From a checkpoint of a small sound classifier.
Model: log mel input, arch xception, norm batchnorm, activation silu, depths [5, 5, 5], widths [128, 256, 512].
Training: cautious_adamw at rate 0.0033, 10500 steps, batches of 384, held-out accuracy 100%.
Rows from block 7 of a small sound classifier, named by matrix and row number. Rows with one number belong to one channel. Each number is 128 + 24 x the weight over its row's rms, rounded and kept within 0 to 255. All counts start at 0.
After each channel's rows are labels from the 100 clips, of 14848, where the channel reaches its highest value: "responds to" is what is common among them; "band" is the frequency band that holds the peak. Only what is clearly more common there than usual is listed. The data: single notes of 20 synthesised instruments. In brackets: how many of the 100.
# convs1: first pointwise conv (model.blocks.7.convs.1.weight, 256x256x1x1), inputs 0-127
# convs3: second pointwise conv (model.blocks.7.convs.3.weight, 256x256x1x1, transposed), outputs 0-127

convs1.200 [138 110 108  72  52 124 132 134 100 169 127 131 122  98 160 136 151 103 150 122 134 139 192 111 111 102 110 129 135 102 150 115  94 113 124 137 138 113 134 132 101 129 116 118  92 149 143 139 129 139 133 135 132 127 123 184 122 105 130 150 139 112 130 114 123  95 127 143 127 101 133 120 109  96 117 119  94 102 134 117 102 107 125 146 119 121 126 121 101 131 152 114  72 123 108 131  93 133 142 140 136 116 141  97 138 131 161 139  99 174 109  95 133  87 144 103 144 128 117 129 113 122 110 127 119 155 151 101]
convs3.200 [158 140 139 111 106 119  94  62 152 105  97 127 110 145 152 163 107  79 104 112 171 157 124 124 124  88 122 110 181 133 134 112 107 128 172  99 173 155 172 127 104 135  74 121 166 111 122 126 151 138 149 139 139 114 121 118 144 149  90 163  84 143 130  94 122 104 124 114 150 116 100 104 125 111 161 177 100  89 123 127 108 128 124 134 150 134 119 101 140 146 131 144  88 155 111 137 128 129  86 114 116 141 113  68 124 158 111 111 117 111 107 165 103 138 140 144 104 108  86 114 161 145 108 119  67 163 119  86]
responds to: G (39)
band: 500 to 1000 Hz (40)

convs1.145 [112  83 144 114 107  87 160 133  92 135 144 128 165 108 142 135 118 125 155 160 102 145 117 150 104  80 151 147 118 106 112  97 122  98 103 118  64 163 124  93  79 129 108 170 118 119 120 172 107 120 133  87 135 100 119 139  69 146 124 153 102 139 105 111 142 154 166 112 132 143 127 112 110 138 115 123 124 109 131  93 199 123 124 104 126 128 192 140 121 159 128 103 108 155 162 146 131 142  87  78 147 119 129 123 163 139 115 156 121 132 100 140 127  99 128 109 122  96 142 132 139 135 116 174 118 116 122 173]
convs3.145 [129 153 128 151 120 131  87 105 165 132 138  91 133 125 160  87 121  89 158 133  94 112 143 183  93 148 125 130  97 111 181 164 123 132 115  94 167 147 144 113 114  62 117 119 140 107 101 169 108 137 122 163 126 135 157 154 134 148 100 105 114 159 153 119 101 152 117 103 166 148  95 110 134 155 120 114 153 102 118  91 149 132 152 161 101 154 115 154 149 151 144  97 130 163 122 143 124 157 116 148 116 142 157 113 131 139 123 146 159 113 127  98  83 109  78 131 110 144 135 149 141 142 116 158 107  85 139 174]
responds to: G (56); G# (35); octave 2 (34)
band: 500 to 1000 Hz (88)

convs1.152 [124 105  94 139 123 120 139  85 114 127 112 157 140 159  85 162 157 142 106  93 109 168 145 163 145 154 145 124 138 106 138 128 124 159 127 125 146 156 104 137 149 111  64 118 122 145 161 124 131 128 123 130 135  95 182  87  81 155 126  80 132  97 144 124 154 103 141  64 134 110  96 126 150  91 120 113 157 113 134 144 123 165 144 129 133 148 147 186  81 118 124 105 109  69  99 120  91  99 117 148 133 148 146 151  96 156 134 186 133 113 141 116 148 122 131 129  97 167 151 118  85 105 101 155  89 126 168  72]
convs3.152 [108 135 161  65 131 144 110 120 119  95 147 105 135  61 133 171  77 149 131 128 117 108 122 167 113 128 155  92 138 142 180 133  88 130  91 146 119 123 120 146 128 140 133 119 112 102 134  65  80 121 151 146 156 123 112 110 165  97 129 110 156 125 157 127 128  78 146 107 108 140  96 140 138 126 156 129 175 152 104 110  82 155 127  96 124 132 108 131 127 141  97 108 125  70 132 169 172 112 132 134 145 174 133 139 113  86 124 132 157 107 137 142 127 140 141 147 109 140 117  83 144 104 169 135 130  97 155 108]
responds to: D# (39); A (27)
band: 2000 to 4000 Hz (55)

convs1.67 [122 148 129 121 106 123 129 157 126 119 116  72 182 142 157 130  80  83 146 126 139 111 152  81 148 108 137 137 102 133 145 103 123 157 159 104 164 116 120 112 109 112 121 133 119 124 144 159 126 155 146 158 145 166 114 123 108 158 142 118 151 148 120 127 133 135 159 162 134 125 141  96 115 107 122  98 147  98 156 140 114 117 127 142 113 124 105 123 144 104 161 129 125 159 110 131  98 120 104 181 162 140 134 129 139 129 117 148 141 119 111 133 161 110 128 119 117 164 114  83 168 121 163 165 167 128 101 164]
convs3.67 [154 115 131 169  97 121 167 133 174 121 119 150  84 112 177 150 153 120 119 159 118 134 166 117 100 171  89 114 119 136 139 112 133 117 136 117 130 139 151 158 149 150 124 131 114 112 142 114 189 110 154 128 128 134 148 157 142 108 117 116 156 149 121 107 155 146 139 104 114 176 126 138 150 125 131 114 144 116 116 121 100 135  75 101 129 121 107 140  90 136  93 137  91 141 129 109 152 109  76 155 126  91 148 144 114 107 148 142 128 100 107 177  86 148  94 129 120 118 181 131 160 144 121 136 147 141 149 147]
responds to: octave 2 (41); octave 1 (34); bass guitar-like (25)
band: 500 to 1000 Hz (61)

convs1.122 [132  77 121 123 123 107 117  95 114 157 187 174 125 114 107 140 127 144  95 132 143 114  76 171 148 131 136 105 167 149  94 139 100 140 101 101 122 133 174  93 101 137  93 144  92 126  99 160 136 150 100  96 128 162 130 159 125 119 134 106 101 105 108 110 115 135 114 146 117 156  86 159 101 138 148 141 105 123 133 119 133 151  93 120 124  98 104  85 114 122 160 111 125 117 120 144 100 117 105 147 122 127 129 118 117 147 128 114 130 154 148 114 189 145 100 118 112 133 133 134 129 118 120  84 127 122 151 185]
convs3.122 [ 94 130 134 151 125 132 153 106 105 138 136 133 179 144 106 160 128 126 146 134 136 134 141 126  94 136 108 129 139 126 141 104 143 140 151 152 143 118 124 153 122 104 127 106 149 139 129 146 125 121 131 154 102 134 113 182 160 105 110 164  96 120 101 154 144 100 130 134 154 129 171 163 100 121 135  91 144 152  91 105 104  85 106 162 113  73 127 168 128 157 103  97 121  92 118 124 134 123  88 118 131 140  93 143 139 107 139 148 127 151 135 137 165 139 158 114  57 140  73 125 127 130 167 142 131 132  83 149]
responds to: D# (71); short note (63); octave 6 (46); note: D#6 (40)
band: 500 to 1000 Hz (77)

convs1.172 [129 158 123 105 108 103 152 139 129 113 148 122 130 117 132 143 147  95 130 122 120  52 154 153 139  91 112 151 138 142  94 155 111 161 150 165 127 131 158 124 110 107  90 163 138 138 121 125 101 138 115 151 101  82 133  82 101 110 157  71 144 125 117 107 154  89 132  82 128 119 150  98 115 152 150  91 133 138 168 107 146 135 115 160 117 132 121 116 130 117 123 113 129 143 139 145 119 128 163 142 135 145 121 105 198 191 141 132 131 121 111 106 157 137  89 121 106 128 154 141 119 125 112 175 131  81  71 145]
convs3.172 [115  75  93 142 155 183 127  99 134 175 109 125 147 126 138 145 102 129 112 145 192 106 123 122 152 121  97  93  92 138  96  87 168 150 128  98 149 159 108 134 146 134 152 136 148 124 151 127 100 149 173 106 102 115 135 162 101 137 167 114  98 147 123 137 111 142 148 170 151 102 109 134 136 107 101 129  97 127 131 139 126 121 101 145 130 132 104 117 123 140 108 101 139  89 107 100 157  84 125 145 127 103 105 132 148 135 105 100 123  98 166 115 108 111 149 135 107 103 176 137 120 117 138 139 151 129 112 124]
responds to: D# (65); octave 2 (55); note: D#2 (52)
band: 250 to 500 Hz (66)

convs1.218 [ 81 149 149 157 116 169 109 109 149 126 106 133  85 118 102 130 149 144 102 100 106 133 138 112 113 148 128 118 115 155 160 154  74 123  84 119 172  79 151 114 156 109 136  98 164 159 124 143 149 143 125 106 108 165 123 145 122 128  79 133 113 129  73 104 120 120 155 157 125 141 205 152 148 149  97 132 160 135 129 140 125 143 103 169 119 143 103 133 130 146 138 113 160 127 155 109 141 160 165 167 126 125 105 114 117 142 113 143  92 139 127 143  70  96  73 126 126 124 167 139 105 133  74 120 135 136 124 117]
convs3.218 [117 166 139 129 138 152 117 111 137 108 102 137 157 153 102 144 135 150 118 142 127  94 164 132 133 162  82 141 126 126 121 137  93 120 109 133 125 159 115 121 137 130  99 120 128 142  71  95 142 132 103 122  84 123 166 120 127 114 121 123 120  97 124 133 139 146  64  99  57 104 128 140 106  98 116  88 109 108 139 166 160 169 139 133 117 107  91  82 168 111 127 115 107 152 131 177 139 133  91 177 113 130 100 119 103 170 140 135 134 144 119 104 105 109 130 150 134 121 108 107  93 163  83 130 129 147  89 165]
responds to: octave 2 (56); F# (50); note: F#2 (38)
band: 250 to 500 Hz (80)

convs1.70 [ 91 139 161 123 136 139  66 107  59 142 137 115 157 103 120 134  98  95 149 118 155 121 124  89 161  81 121 121 115 122 129  82 155 181 153 105 119  84 137 110 158 143  98 136 142 137 171  94  93 166 107 149 172 126 126 137 100 106 112 157 157 131 103 144 151 101 109 130 137 170 135 120 148 151 166 154 133 106 130 136  98 121 124 153  96 167 130  90 130 134  79 151 131 125 107 124 117 145 161 133 164 127 135 131 186 135 121 105 118 110 153 102 119 143 136 144 171  97 168 130 109  88 131 117 124 107 109 139]
convs3.70 [126 147 141 156 182 139 114 136 137 147 158 135 122 122 108 127 125  94 106 168 119 121 129 171 111 124 100 149 134  83 131  96 115  92 169  89 133 118 128 115 101 121 130 125 142 118 149 107 127 154 112 138 101 125 136 153 164 153 128 146 113  91 127 135 160 162 124 134 122 110  92 141 145 170 137  94 159 166 139 111 125 135 111 167 144 122 122 115 134 103 150  86 139 145 125  98 161 116  75 135 139  85 145 111 126 115  96 142  85  79 154  99 134 136 149 134 137 104 163 117 161 151  94 115 112 149 157 145]
responds to: D# (92); octave 2 (71); note: D#2 (68)
band: 250 to 500 Hz (95)

convs1.121 [123  99 134 167 186 116 148 114 139 142 165  93 114  86 123 113 173 112 109 147 149 100 184 165 127 106 146 144 156 131 141 152  79 140  96 145 148 127 144 149 197 163  92 176 170 151 143 127  97  94 141 130 147 155 150 117 101 118  99 125 146 136 165 101 125 141 139 155 145 137 113 133 141 135 113 143 100 129 145 128 138 154 117 110  90 155 118 151 102 136  93 161  99 131 127  81 106 157 112 170 128 106 170  92  81 130 149 130 140 152 123 105 134 116 128 133 103 149 125  93 149 153  75 110 100 127 100 106]
convs3.121 [120 147 174 106  98 112 149 122  81 135 141 181 141 105 111 119 129 120 140 152 119 138 148 162  96 122 124 111 124 113  71 157 164 131 125 151 128 111 126 146 110 118 145 126  92 115  75 122 124 113  95 170 110 114 173  94 124 108 120 142  98 145 140  96 112 152  96 149  99 143 138 160 125 107 147 133 149 142 139 133 106 170 147 152 124  99 132 109 125 144 147 168 126 139 140 118 167 181 140 173 130 122 128 136 124  84 173 168 152  89 111 105  64 107 124 100 114 134 117 140 174  96 133 118 139 149  97 174]
responds to: D# (83); octave 2 (61); note: D#2 (61)
band: 500 to 1000 Hz (94)

convs1.155 [138 106  91 112 109 146 155 100 101 136 118 140 117 165  67 143 128 138 127 107 141  98 129 123 119 135 118 152 110 163 120 111 139 159 113 111 111 103  99 164 123  87  87 123  87 127 123 106  88 193 123 105 115 155 175 154 118 150 158 160 121  75 119 137 181 122 124 123 105 153  91  88 145  98 143  95 133 119 166  80 110 102 143 137 165 151 112 108 109 131 150 141 132 132 125 145 155 130 153 112 119 136  96 137 132  89 136 102 114 101  70  99 123 104 142 123 159 148  69 132 146 157 120 142 117 161 139 148]
convs3.155 [136  94 112  91 110 126 140 117 109 171 139  97 153 103 132 135 139 106  89 126 128 147 129 119 116  99 117 137 118 109 117 121  98 108 123 119 104 143 124 140 138 132 141 135 155 133 127 116 119 139 101 111 149 119 121 152 144 154 134 143 160 143 119 176 109 106 158 135 165 130 162 119 102  83 171  63 143 104 136  92 146  81 157 125 109 157 171 148  71 141 145 100 150 141 110 142 147  84 125 103 141 118 123 135 152  92 138  98 117 182 116  90 116 128 106 111 110 154 170 132 108 101 138  91  89 179 103 167]
responds to: G (39); G# (31)
band: 4000 to 8000 Hz (56)

convs1.107 [ 78 127  93 135 123 132  88 130 134 112 110 143 127 133 178 143 144 161 105 123  83 163 143  68 133 104 140 103 150 138 162 119 149 128 172 153 172  84 139 133 107 124 106 140 118  88 100 106 154 137 117 137 162 128 130 132 148 112 145 146 134 121 134 104 153 105 126 163 129 112  89 132  94 166 121 142 151  86 121 150 137 158  88 179 140 127  97 145  88 121 151 100 111  90 136 108 140 133 126 124 121 130 163 102 130 124 133 113 114 133 124 113  91 135  89 132 113 166 140 147 109 107 124 136 153 164 178 128]
convs3.107 [100  89 157 173  92 130 142 103 149 120 148 112 105 151 130 159 116 107 111 144 162 155 114 148 123 144 125 148 167  94 139 152 139 101 113 147  74 122  88  97 132 147 116 145 108  86 128 110 184 181  96 140 163 132 118 133  84 137 131 150 146 118  80 123 148 123 179 122 150 140 106 132 157  98 144 128 126 157 163 131 135 136 153 118 135  82 141 138 136 147 110 129  71 151 132 105 144 150  88 144 129 118 123 132 119 123 133 116  87 159 111 148 139  96 139 135 174 124 186 112 104 152 133 129 139 121 182 123]
responds to: octave 2 (62); A# (32); note: A#2 (31); E (27)
band: 0 to 250 Hz (47)